{
  "train_examples": 39062,
  "encoder_bias": "all",
  "encoder_moe": "expert_choice",
  "residual_init": "scaled_by_depth",
  "adamw_lr_other_params": 0.0015,
  "adamw_weight_decay_other_params": 0.01
}
Rows from block 0 of the decoder of a small masked spectrogram model, named by matrix and row number. Rows with one number belong to one neuron. Each number is 500 + 40 x the weight over its row's rms, rounded and kept within 0 to 999. All counts start at 0. Numbers have three digits each.
After each neuron's rows are labels from the 100 clips, of 14976, where the neuron reaches its highest value: "responds to" is what is common among them. Only what is clearly more common there than usual is listed. The data: strings of digits, spoken by a formant synthesiser in many voices.
# fc1: MLP up (decoder.0.mlp.fc1.weight, 768x192), inputs 48-95
# fc2: MLP down (decoder.0.mlp.fc2.weight, 192x768, transposed), outputs 48-95

fc1.352:470487494496567524529532441451452460527438569569571535548497467560440516513493461559461534459424526504574540542475541494496509442477492519601539
fc2.352:509463507495563499515588462480474449532523485543419591508472531461429463519554576427473536454485432582503540522529508597498425550508533442500530
responds to: voice: low voice

fc1.656:540510520545526555514442483431496437510422492513538473544517497434458479504427485514481543528593549477527455542452514514427457518529551518518535
fc2.656:455479461467468542500556514444474568512489520495428542511495497532489528511550530572455444498468499469472559433581436485557528502535466534527477
responds to: "one"; voice: child-like voice; rumble

fc1.416:528481536519510381506445484481472496475549505583482457484579502574515500441516501512519417546507491484482419495540487458512511499475530483524506
fc2.416:502493535560541570421514475498492462479463507431471523551524556485492519455530466474493426539524462486500505527494562508450511394536512424498474
responds to: "three"; last digit: three

fc1.721:442550525544477529534502516504555466488445573565471513502488441476469516510550501498507486555544476447502534479472490514484504509490433524531495
fc2.721:462518481510514494459487550451434481503539501489524559574481518533478501477567513531517512525599516482435480510477464419484493521506496515474507
responds to: "nine"; first digit: nine; last digit: nine

fc1.466:487548548470473522441500486479484552488477458454452491523502538538500525531555479497534420502514528545460478480504531444515582541507441460430504
fc2.466:563502503403533488544479558466507416512608506466466538551534455512526482497498493515532464442456479552538597506490502512494455499500491383491567
responds to: whispered; "two"

fc1.424:454416451475466474546496468500445439474484564516424460484478547482506569476560432521506472450478527490512443532526455539518506506529482473459542
fc2.424:522459568527506534520420486472514589500567426481500524524415414517482542474427574513490530470503499509477557504416487506464485572524459410479525
responds to: voice: child-like voice; "three"; "eight"; white noise

fc1.571:560523388489545515486464520484458527519427574458513422547514510487533541513479527450514501531508518453491494499529508495490542449538548400446485
fc2.571:509491538559425500503553500432501502504502455511463567373466448468537421483515519498459510460531489510477504474460484481534499490557466513575496
responds to: "six"; "eight"; number of digits: 5; first digit: six

fc1.461:424546501483531571462486484534433471507496531504495408514456642539456508513536406540436432448468498477506560501527472519485555561465541505508555
fc2.461:529467434566478441477542510432522565501563492473458526502515480493396573504501562505506495466567466522432421490511456456559503522500498480548464
responds to: "eight"; number of digits: 5; first digit: eight

fc1.444:589459575463593506393500496481497514493472481510544535464509482519499521541459456559479494494482507453504501491453458465555581505491482498427534
fc2.444:501434510479473552555517529478498502552421497457513411491477493482522502510473544481473496441551536549489469490507511523427473532576488546482586
responds to: "four"; thin (high-pass); clipping

fc1.400:514475514522520434458444424514528483429514393463528466506538435470488479478511516531506498495538509412461525585516511536464521474445517446429471
fc2.400:526545555467495544509493529467435628469443566513484383494535469483498544464426470482508483499419485489531555414442556541537464541485460488464529
responds to: "seven"; last digit: seven

fc1.635:496475552505532500538445431514565473433485533484525440524496489492565454455543496513603506531501509421528481549458454568486493480514494528563485
fc2.635:520479482558502463568423523477436507518493514534502581544460454537487583494461452493417472511514508491409492509486488474447500561525549503420468
responds to: "nine"; number of digits: 5

fc1.405:544519590478489455548493469559432537512534527478536491436538472541529513540446451520453423496455538461500555497488509538449511538415441527573444
fc2.405:450489459545514511529445467520487546516516520548502498514518435495494484468539522545543517521501509498535544566428582481537484530453511516480415
responds to: "four"; last digit: four; last digit: five

fc1.165:370454574537488485579499508506477449529505472465441519492451472506526396470476411442517483467482521524457496499555548457517501545521470449524571
fc2.165:539574460493518496505518511539483462548511523483467481508539550556493507498515533505491514541492506505492517501555432496521553430483559486423509
responds to: "three"; pink noise; first digit: three; white noise

fc1.559:529471473494424525486477551496501513458444474458547412531515521599504450508451519495497508483525499517451477508442571498531532568438493490476472
fc2.559:492465531525548512491521356530484509522484524565458491566465476486480493458514502475516488480414483558514491531429432481557404553525486536596544
responds to: whispered

fc1.181:463445436466449484546490475488479450419499447406460541493511572491497524458482526512488501524490443518603445577524507523491501464574566442507587
fc2.181:505503560518516523474526431568515486502471552585525486472559486460469503482503512456543482459483535508475503445533514469479508548490480613452405
responds to: voice: deep voice

fc1.112:481485470524457453505584563495584483518510498518540499525564568507554416549481533529491412531464445458479495447480549556458466440492590470502540
fc2.112:486511503480468575506502529457490538497495445453508490577500577575472518453555524417535464511593414472472511477500488569536473509505476471436572
responds to: "four"; first digit: four

fc1.144:454515527531497600480507445554476483465463529521502484451561527503475539403489487443483501480548488558536462505409467502511434498584448563541545
fc2.144:488503567499473505554535519506479574488384415462493479544468477530583481600523496528454509500415494517443488453564511456474490437489514500462461
responds to: reverberation; "two"; voice: deep voice; first digit: two

fc1.348:519531508472518488432493552556481478431488391478520482505450523479500513466543582532459474542574553486512502428531482529493535465473513557528530
fc2.348:486509531460508502463499500509486485457453520531515495504458486558467549534497546501516592522504564522407513475486583536510554486473505569474500
responds to: thin (high-pass); pink noise; rumble

fc1.492:511534522513496477531529497527441503456494479509442541520471474530505470456453503481495493543502484464502578505454462611555458529537511552529417
fc2.492:471480454473508517490501537582497508501582484446544470604479534526466479470583478521488464425494529427573450443516496480514467453520468477533488
responds to: muffled (low-pass); rumble; pink noise

fc1.706:494529489535511530516561527489522519498509484463498455518523499537507507491475517524501477463515500467482454568391472519462506536500484489492517
fc2.706:546491421496499489472552489514472404476456520532502545511508467418509502509482425456496514525509525499517529487502486465524490456523432573507520
responds to: number of digits: 5

fc1.317:524533475457550549465496528420447459394500543549457563461517521492448419497511495498416468492486482633473466470478540469529483478534538509490567
fc2.317:473543493507530401539508516505510505573446491474508432505479488478467439521498525509500473509548490467540506524535453491507495513481467486510544
responds to: number of digits: 1

fc1.120:515570477500556482501470577394520486474490488549508472463490440488558561471532473435407548531544480439455512540441481552441498504510487533548509
fc2.120:462552584523544468459446531452500531554503563512577514465506470525499511505518453465493464492480549452515476479544449442499412453556517613566497
responds to: "three"; first digit: three

fc1.578:602514429525566507470477584480494581498483474509588429493475452484564505553514534517503460490463499461533502445417423522556469523500535489473560
fc2.578:534512569527525542498566459511520435513507475460433538472551470520512547534500480530464494557555535448492425559546574491436530493507457448460487
responds to: "eight"; first digit: eight

fc1.223:485520497513505456514490501545456451533441474459471464449541494606457503417478497511504497523496524480520491521487486471510462543544502479544516
fc2.223:481517550519523572515479451527542463496556504544542547582453472497477476478565550489443503552507488508519485578481471409516501461501562494492512
responds to: "six"; first digit: six

fc1.170:434537494537547461498493463476437532424501578506465510462434508523509430562506551494596476486473498461549485506526522439464529513455543522505486
fc2.170:491474475452477564539454540508533467505467472493476438458505486509437515510510533522456534486534493504532430530510525429548500415452503439520513
responds to: "nine"; "five"; first digit: five

fc1.356:514457461488563492492514527405501529543530460473432561463559449488473481534497448505473531476504489526519466507518500532519475503562531431454488
fc2.356:459546505480421466511535532533519525443383498521579452452473545501473523534468534523547430541508519471482460477559435516524467482444451568537543
responds to: "three"; number of digits: 1; last digit: three; first digit: three

fc1.496:510464528515551478487553412559518504485554483441547548513511466501532538585498509471554504517563487524513525514486425487445505489411466482465488
fc2.496:528496519479422453514542509487486532481531475478574432532461529573426539458492489541500503533476502483516542507468514499517500500475564530531476
responds to: "six"; number of digits: 5; first digit: six

fc1.394:648459519536487499499477463440507468569431495510508481492551439529472570497486499481460482551516550510567437530485542471473554467536511480516467
fc2.394:565447502448504509507506525523462494572488464526427465576519453490560556492490616492488493495514474527471601436508484488463538461479452489477537
responds to: "two"; first digit: two

fc1.343:548473447534517512438497464559538394462468476524494541491495519473519516503502468568447481549493443543523461500442550523531509479591536427530461
fc2.343:509500495545539511543551506504477606467515497510497416498460522499477457484560496475505523525520504488448569492512474503498529506495561439491495
responds to: voice: high voice

fc1.224:567539547395563526503477501523395466475518528500459488463495457485522511553528500524504421518461498491497490457504511544520576507488542519499496
fc2.224:445501440556493545544535504479528483557508503474445454455456498513517535478454515538501452445582575461480533571471443527447475467462447495490511
responds to: "six"; first digit: six; last digit: six

fc1.245:353477414406496534477593531474533554402505541417455479555545483500609531477488477444507516522423446533439529523534505503530531497524533519515507
fc2.245:568436492500409509464478445502444511529414446544518490486469477564490493511506469553465425476509465404580483437469521468482588469432471557528521
responds to: reverberation; muffled (low-pass)

fc1.541:475452622509498507493520532466447496561455566520465403485430540481465533517568529465438510544458554455490496579482515450512465489421401521484485
fc2.541:491485456482554399499477474470566456501516448483448566511474432436527474508430502519508465459572470466561540431487500547509547478501557468560504
responds to: reverberation; "zero"; first digit: zero

fc1.177:489413513486562501483594481522518405468435476543496508485528533446502513548497527447545507518573572498486526494528428481492509465484441470478475
fc2.177:494512496518511510469446550526596502475568554554512479535455495607469483383559526419438484450479402456513483491515494496519455537543466500469504
responds to: number of digits: 5; white noise; rumble

fc1.226:444520507596514450563492548553472447587498447495466494504542452527493513508438480501481527512511474472490525441497477568423518478476557545441489
fc2.226:426570545436556456546498514482501548509496495461505489459452514447526578491541562550482453483489455490585553498511594491537510511559496429511504
responds to: muffled (low-pass); pink noise; clipping

fc1.446:552598463375465467582475433537479452522506542480486472439453521491553471510484520503457504465490490545521466514490532530558552527527444496576533
fc2.446:481477578526463487406504497450459483484479532552479461541529404499503534469505400469585455560471562424493479450502520437475501512543554512529478
responds to: whispered; thin (high-pass)

fc1.484:497470434407495517454512498473545531524511487460537489503538495498536535466483531521535549463519538493432489443425528522498510578538454540552481
fc2.484:533556527481498525484486520529419517453449517474526473510512513504441475520522510508440434540486522524470553534537462547560508434530533406471546
responds to: white noise; pink noise

fc1.426:472551484528526501520458543486459554530398559549488516498504469485466446557488518488499507481497513496515593506541460460520509517525552557504543
fc2.426:545406505510504534469416469480583524486525514495479453465524548534457423536458470464481493454482485499565511499484494539458450448453526450510465
responds to: number of digits: 1; first digit: five; last digit: five

fc1.10:484396416445493507412505575518551523548522536511482484491492426517544545484488473451495492468444481503475537611473427544538535501552459575525523
fc2.10:570495507491486542529504453461455564440451518529507507523548506568452443535509472486463535564499461450530513491477527454581441534421527493494509
responds to: "four"; reverberation; quiet level; first digit: four

fc1.122:560485487493514531444564491486428549543488434491447592481523475514468532477560486438503490518501505498501489535451511524570517501502540444509517
fc2.122:483494555567505457503599476467534454536541466486434540530492519522482507495499477468542473467419482504488498547467482458478511447462551504517539
responds to: voice: low voice; reverberation; thin (high-pass)

fc1.134:522487570467569521471548500441450457501452527544506551489524497471455530444590512510457513510539408453508484528478476431469474479490532508462507
fc2.134:476483481475542521451544470431505538558428535426503483476501557393487547523424568492489492467484518515493485521547512462516524507512534453456537
responds to: "zero"

fc1.393:464529494466501483467543543500505516510518531490517468507495471485581522501492487536491521426490475527493485507482525500494491491483528464551456
fc2.393:514512452459571533476520496493512408486531465472418506502478519497463495480493424473517536551541485611489424467475567515485504463551530487530513
responds to: mains hum; number of digits: 5; muffled (low-pass)

fc1.631:509497473510489527514523515456485494495480543465500528509522499504531461456506541500529441463467534554540429483566514472531541476515518538539473
fc2.631:492452483530446474514545440526421443548487531521535556474535545437430536509488490379458493542560444440517547523467506565471425549498511489571587
responds to: mains hum; muffled (low-pass)

fc1.230:454521504582514489419532505583471478449443487465390458498521497491483523499522490475459476510441556464535530494542465474488513509505475533522413
fc2.230:496480552458483531506525475468466541600574498485503582466453582538487522467474544450560481521483408534489555456436521501470452456542508537457544
responds to: "zero"; number of digits: 5; first digit: zero

fc1.260:451477586459521468538479452423463499470488422575524441445568506443496466477424501479510543436494567530431509531466528527478573475506484510566459
fc2.260:505446504464491560518602522579457543496482517437459515435456536484443485509532526423536456569440414462476506559451515468480499550497509486452544
responds to: "seven"; number of digits: 5; first digit: seven

fc1.720:453576510602506494496536496572425510480520556421405513494428489522507565482480476459579463478495539496564569503506502508440488515489545490543470
fc2.720:516526478519480511477491520477517508448459492544465484560563513535545438502551526521400510535564441479458494468566475486530523501553509492508467
responds to: "four"; voice: deep voice; clipping

fc1.422:455485499444415516520440455367514512516426526456505568524543477479506475511510455552480508509497523459443523450573512507439461567488477482432545
fc2.422:474464573455518442480476392537500429556500516520424533449503502505484471537535570473511467555469511549430562482479409561515544514498486515435548
responds to: muffled (low-pass); last digit: seven

fc1.145:469520514495531428410492468502428500463528543487455521433459498444507458458470487488498504468487499550488502439458560433496423469600559536524550
fc2.145:426528490565493582536505474487518511535422438498488462522537495554492458496480479541517522537482483502538575520536464522523482515551464491517493
responds to: number of digits: 1; last digit: three; last digit: eight; first digit: three

fc1.584:515547497419417507447519503445537504524434487481615495499529479504530412509483429526511490552429490506468523508473558566434487476529515566520471
fc2.584:536470526499476494514536563582467533513523499485429462562428513448477523479492463553536508517568559473500425526583447499509467561564486479570476
responds to: reverberation; number of digits: 1

fc1.590:512479433502492501461447507528541479470503518499461503422491532483515475486611463498502485549490571558499421503392524511535513521579467486545443
fc2.590:534512501479556525483463515417429509511496446473426518520469502483518469518484524500538487498456451512428562493498493520530471429479512556508566
responds to: "three"; last digit: three

fc1.278:582526550497466508464440494465430507527452446497457537562509472522475503513502490543475479502534451519568491544500500498489494565466512462559491
fc2.278:479562468560475537521527475476555529472543575534482603507416536445504509508457479467486429517488542533554536464531545490549536493409525479518506
responds to: voice: high voice

fc1.76:469479512484535521459476543490542470578541454477552506488544483471507439520523534522492522469439599532478563553496417386445515534525449522498493
fc2.76:480514539528471530471493501492517518485454560510502491458541507526439534510488552510492478535467485568546395510507536496474526482410575512487503
responds to: voice: low voice; "three"

fc1.64:412497551504526500533552474492517424564445598525443460506478468494504385578501448532553475493494541535451504467470518497498568403496538455477580
fc2.64:496526501501537503476475454519478435507528455514512483431504468573444492391529522465517519494562530480506477423411580500474529482432520562533445
responds to: "five"; voice: child-like voice; last digit: five; first digit: five

fc1.711:730498529451538489512585463423500493515478532538435548482504443534453429481517526487473467516480492460478530497495491471464510396507436524444547
fc2.711:481544524498463463547492555461424538505536486448510525432486499479485512573518512606519464487460448535483420470541474523474473454558539436488516
responds to: "three"; last digit: three; first digit: three

fc1.8:505557512474473502517388521477576524537449480458497492587538468586535451487558456509568505484585460427474478436472507539495477497522493543527456
fc2.8:488459499513531511507592461510443535458534495515492531444406528418437541551540526464465529558465505534537554585523499491518533614483480482492500
responds to: "seven"; first digit: seven; voice: child-like voice; last digit: seven

fc1.410:477510531540481488491479483539513527494544466556479477472497443448481489481425546534465472479605527544532573487509508481464470468427554479495480
fc2.410:512539478503597480487532517539486513471374558462554456458523516510489477494477415510532505449494492484522457451462553483522488489478459533510493
responds to: last digit: four; last digit: five

fc1.716:425555531519510477490517470530515516487543511481463444526494535518487543527498599524485488509499461475430504564415462534502510445509457482538514
fc2.716:552462479477507496521547526468500410525525519531507516558498541475537476465509387502511533518512509486443553481465526479496438519499473476460551
responds to: number of digits: 5

fc1.379:516465451526471495483528506496474496494481421552487435479533474493534492433483493433458531531496502502569513570483529515442500496582515558534514
fc2.379:494504492509493485481543503488463529457497543517445361490480539487524539448504495471524455479538497483478473532487539481521402479486500598509425
responds to: voice: child-like voice; first digit: one

fc1.513:479443608496445566505507473451466582588475498554538458464473507537472496557477533538506508519463481457558521543515468384565465517526454466505455
fc2.513:510492460411521434464514517443503554439519446492495506493493439486489534482468486523571480543515538466488504518514526539476441481467522464484554
responds to: reverberation; "six"; first digit: six

fc1.734:446466568494484477502526486457452501527456441522467481509485471506536507521510421486507461479501506457522493548499519480573509440529441534491545
fc2.734:541454530493530440497505438484536519455521596519468471447527502523473482451414543437593530458528502544502492453471549577440537570500518499441455
responds to: "nine"; last digit: nine; first digit: nine

fc1.13:523507490567514480500522454558521475469543486402508490585554469464546523544526440491485521526575464485514448518425506446489397501567525461516517
fc2.13:527462556445513564509500513543537540506502509514433463558575448430440484473544520521494474447444490546486559525526466548459482494466529574441451
responds to: "two"; number of digits: 5

fc1.661:556498585457518441544445469584555499509507505491480484487558433475449452541455594456479496438473530548528540492508476407592498508483466580481522
fc2.661:489516462550483502443507463492503481370589444485451544514483522485477454466597548473492574454594518472481513474522479576485516611525469439471473
responds to: "nine"; first digit: nine; first digit: five

fc1.39:620474473475579513551488521455466513504529532516549480506470520540500478541516484480549528471545482443496493545559467510471438532549425487455522
fc2.39:356505464545482503494554472535495516520512421466506467506504502458536517499458503543501501515456510526507417483466528437519531557486535480534456
responds to: voice: child-like voice; white noise; reverberation

fc1.507:524502388517560518502484596556502473582459519472484467490528496540463558518467472545509529508582534546494520443494442530519451489539551461550567
fc2.507:505444567547470546439547460414493447421512535544517451549513466505507467479493480467432561535568391470577511519488474522403427516491447485478443
responds to: "seven"; last digit: seven; first digit: seven

fc1.41:571562561408440492503509504561447492446528452417431508534546479536448486483432519518500587464523496428525430534451539555479504455466468512490548
fc2.41:499449553534529490543448457469479502544554482501497521513518516445583495552508517479441501472466473590579513409489502439472533496462521501542554
responds to: voice: child-like voice; "one"

fc1.717:485486549512530447497514453513493527512502478501486457560532479548549495509545506464470534431577471448445487531409430508518517487498504590457504
fc2.717:511489484491558466494510487536516466511547521491533521513436495533515498517514470546552474480521493495466416475507486505476430523511470451512424
responds to: mains hum; number of digits: 5; "five"

fc1.740:546524434505481529524479486450513490499561489517439487541519558519513537550496469464507502468483571520482419531506565480564518462480548487429506
fc2.740:507482491459532474541510422513503488472606488441461527518482486460546541515522505542576493537364475525562529515466463529433450600558453442566517
responds to: whispered; voice: child-like voice

fc1.531:502464511512514523445556512474503553529545532476498568464486551479554472549494504519507605464548525435513478523436467467491469541598488510465562
fc2.531:450513501469499491546503543577469507489553543534517446529481461514505446437521475538451487464510470537456453485605539535506577533519468479485593
responds to: "zero"; number of digits: 5

fc1.522:536543498514468475382489504551502524507521483505515515510445493444456465501503469500441467444434497466440566470536429457565477505534530551436541
fc2.522:480496546518521527547499472438507545489450591489515451523494525518485464436539547474456514540503525481551463528531463507447499510470460461525517
responds to: voice: child-like voice; "four"

fc1.480:568478485527480427537584531532481524475485485486517402529466514439550456487482482402519495523496532481395521499512479566467534594505518471432504
fc2.480:491465464570475512547463450575452458504478492564529573480511467530547490481521505592496561463464570517522557502464533502479545540490523478500548
responds to: voice: child-like voice; thin (high-pass)

fc1.381:517480538528506483472506504503419482449411441548492473465530449482443425455506470536508444478418538477491514503534438496572496487512505454447561
fc2.381:477518457421561549531495447424512482441491543500526464508437556456554512478493555438553537464535542519491531474458455516472516532536535514525537
responds to: last digit: four

fc1.615:461542516484519494503554503528500434518557563417528505478460455483478528513464506459558519559463564509506487535497588493521554460505492516498489
fc2.615:578485575511432493594496554490489507546530487512491531527539516465506508507562513544451496478500533562542504509523507529485496576537476476520514
responds to: "one"; voice: deep voice; whispered; first digit: one

fc1.136:476551537483504502516532553491565485575532517436492518501471507454506519533470562536543486540519535438504491501467479552480477470507521466470516
fc2.136:520515527546490503436552515599496547493482464498454557535517503476522539490463535530527506550512568484470468498469509460467524534491518570511482
responds to: "nine"; first digit: nine; last digit: nine; thin (high-pass)

fc1.256:468490489498565535491481587549505531467508542560493489502528445498536521437465465527407473540512461475511529512525492444531510531614411540561457
fc2.256:500533504476446549483479527481513500506466467436504417477448483461525452488521521536500531514503571580478443524463525598420423438526490471518515
responds to: mains hum

fc1.619:479503507540539516486512526530527546483559427539501461473493461478409510517570578565466501574571483475564470546533415487510467436495481529464472
fc2.619:553482492475515426510530505517513574455488507462459471463457464527564429514419446522514473518424525580497483464454622577494473457436560478529501
responds to: number of digits: 5

fc1.697:641485528441558498541523486449416510484450550489526494506566512503519452501453508462538534520446511486482468463485500501431519507467503552503487
fc2.697:430449457530472483430498505483462485523541558529483462425536461527508557482459448559546476513517535485487524449443564516477504492538560544519476
responds to: "five"; first digit: five; last digit: five

fc1.5:474485473578478579436560493486510508479543518520541488544485501480474509491494571562524501542570508509524415540460450446445499431520529507506513
fc2.5:514491449456479569549480539574476567523501510547447528525511457517510511591545408515481416552443504515493576514586539505480482536476497469523504
responds to: "six"; first digit: six; last digit: six

fc1.689:479476510516497514398490574478504489434493465447533482485558367531508538466530470504448560547437553510460393490441527530585512580513511469557485
fc2.689:516468534440482581595527484500486486442440495482532546464452522477472545473450491489532529426509483499542535492557436574475497503558503524431589
responds to: whispered; first digit: five

fc1.285:470500519486479491477542525511502512519477488497523495496468517467550467510490458479478498447519510464506461481490527568513422537476540523504482
fc2.285:373457454498500563572476533467446494433478522484543445497499486475479453476481531493450448524446502539496475501459498490473530514521474479489527
responds to: "three"; voice: high voice; last digit: three; first digit: three

fc1.92:537514513519492504440542518417465492527469568470463496509488601524516515479542495502584509466443527449469579478503464470393482552438607458495519
fc2.92:462520448558480553487529630471566582507480441450505503518434498589457553544489504493495405536559500439473462541520494537611480493496479501512520
responds to: "four"; first digit: four

fc1.121:465485497505510484487404496481571543514570472526521514425524415519450518483466490467457439531515503505538504477515547459493510479603419512505530
fc2.121:463489519500472497552564500511519517418459524495469509517465480543500476563544501480495507525518479464457505491519496531453510520493561445422489
responds to: "zero"; first digit: zero; last digit: zero

fc1.413:386550542592511532545488481542499502532527464456462511475486481506435445475569476471467534494428604528485514428528542515462508490515568474510484
fc2.413:556553458408538514509591514458468438460516492528514523544475590541470479533595597504562487474548417422488498524500475496516483463518537494458508
responds to: voice: deep voice; whispered

fc1.243:470518485495524569475499412511464447514435470425540500496510517483534489458552465540523478518464520552575563548531549510450550437520524519507470
fc2.243:511507481593488512494497549478549512483466400494496427563587412495457477463583462503461489484532504614468479508539506532478407553463465556465483
responds to: "six"; last digit: six; first digit: six; number of digits: 1

fc1.417:589520486491455501478474532560542506494494493517506541477500467546482529469474525488502534522480526494512530544467508509444521437464468489535527
fc2.417:530494487460588495489459484520546557538441537522493448429526489492541480474449417494448495429513522505558525486470501511481445507445483481491507
responds to: first digit: six; clipping

fc1.524:543524537513474466470496508486580459490494522491489453548472440444488490498510557470368482526452491488521529506514532517493533450539457436494529
fc2.524:512460447482421512513480463384478545434532498608547482432500488482501491520464546456541460468490527558508544500508528504497436527543497503394491
responds to: "zero"; first digit: zero; last digit: zero; thin (high-pass)

fc1.216:471529507455477514450560544483476481457449464507481474519515449559490515520547484449525497546460519553487514462500558425579517452480459415414518
fc2.216:513498455490566514520432481492485448523565496462472525527511495460480568500543463575529464487443485467580551495470564513474463530481438521475542
responds to: whispered

fc1.324:512565519495549504483511502499473475520485470489522530507587519513483523536498507484453493536481461546463487463465537408505476452488493517520523
fc2.324:616487457522504506527487560473512462486531483490492560500465531503532489515544599505443478425495472517530511542515487508487501474557415538508478
responds to: thin (high-pass); voice: deep voice; "two"; first digit: two

fc1.318:642593518527453533462572460492503488460470473556498525454508513441533405507478458559470503470503458491510496516521431475557466540485486480528463
fc2.318:507602507543537447485511482494521547528501448459481527519478541513540538503518582389460465505511540541430557501487474542503455572518535469460505
responds to: voice: high voice; rumble

fc1.737:474429420505499488475517553511550496489477513464499430462472465514505514446504378593556515493506515519496550491548489561431428550460441470583506
fc2.737:448509508545456498475494552506507485442484483460547531448469534448479500520527491463620518522463461499400509488492549471405502499502478485485450
responds to: "eight"; first digit: eight

fc1.505:585563509456464445524514526495591476509443462486457487555514509478361563526532486468450566446445497572477539477512514504447513427468543499501462
fc2.505:495523429525521481542462545478436495491533464524416468495516474474480483454535511480502492550426537463579519524541436566460528553471484432463518
responds to: voice: deep voice; "seven"

fc1.269:485512485511517499503540560475499504531477556424476512461483459510547484543519533490455496512499563574565515497482495538567561470473481479528511
fc2.269:443526537519474511464506516511449468456499546506491458490545430534487546513534527522583492500486476499411373488519576532520419512529479510541441
responds to: "one"; last digit: one

fc1.179:425446519480513491635496519519497447543511453488434384531467566457483532512428526527477532450477541480508519493559505443517465478531506492489449
fc2.179:429539469495509559410519431525479514552470568451529553468519542550498447432565505490505499517522454467524508480411483524437503484495478532528512
responds to: "five"; clipping

fc1.701:560461516494422541488424433438428547486418492510556513486516475532486483545479509445572422532456532537505504541591484522530448537496532503501535
fc2.701:488475465415558484536518514466504455422551553501466508512559440475484464434569507547454522510537437451433513491491527482504500530496486472474454
responds to: reverberation; "five"; first digit: five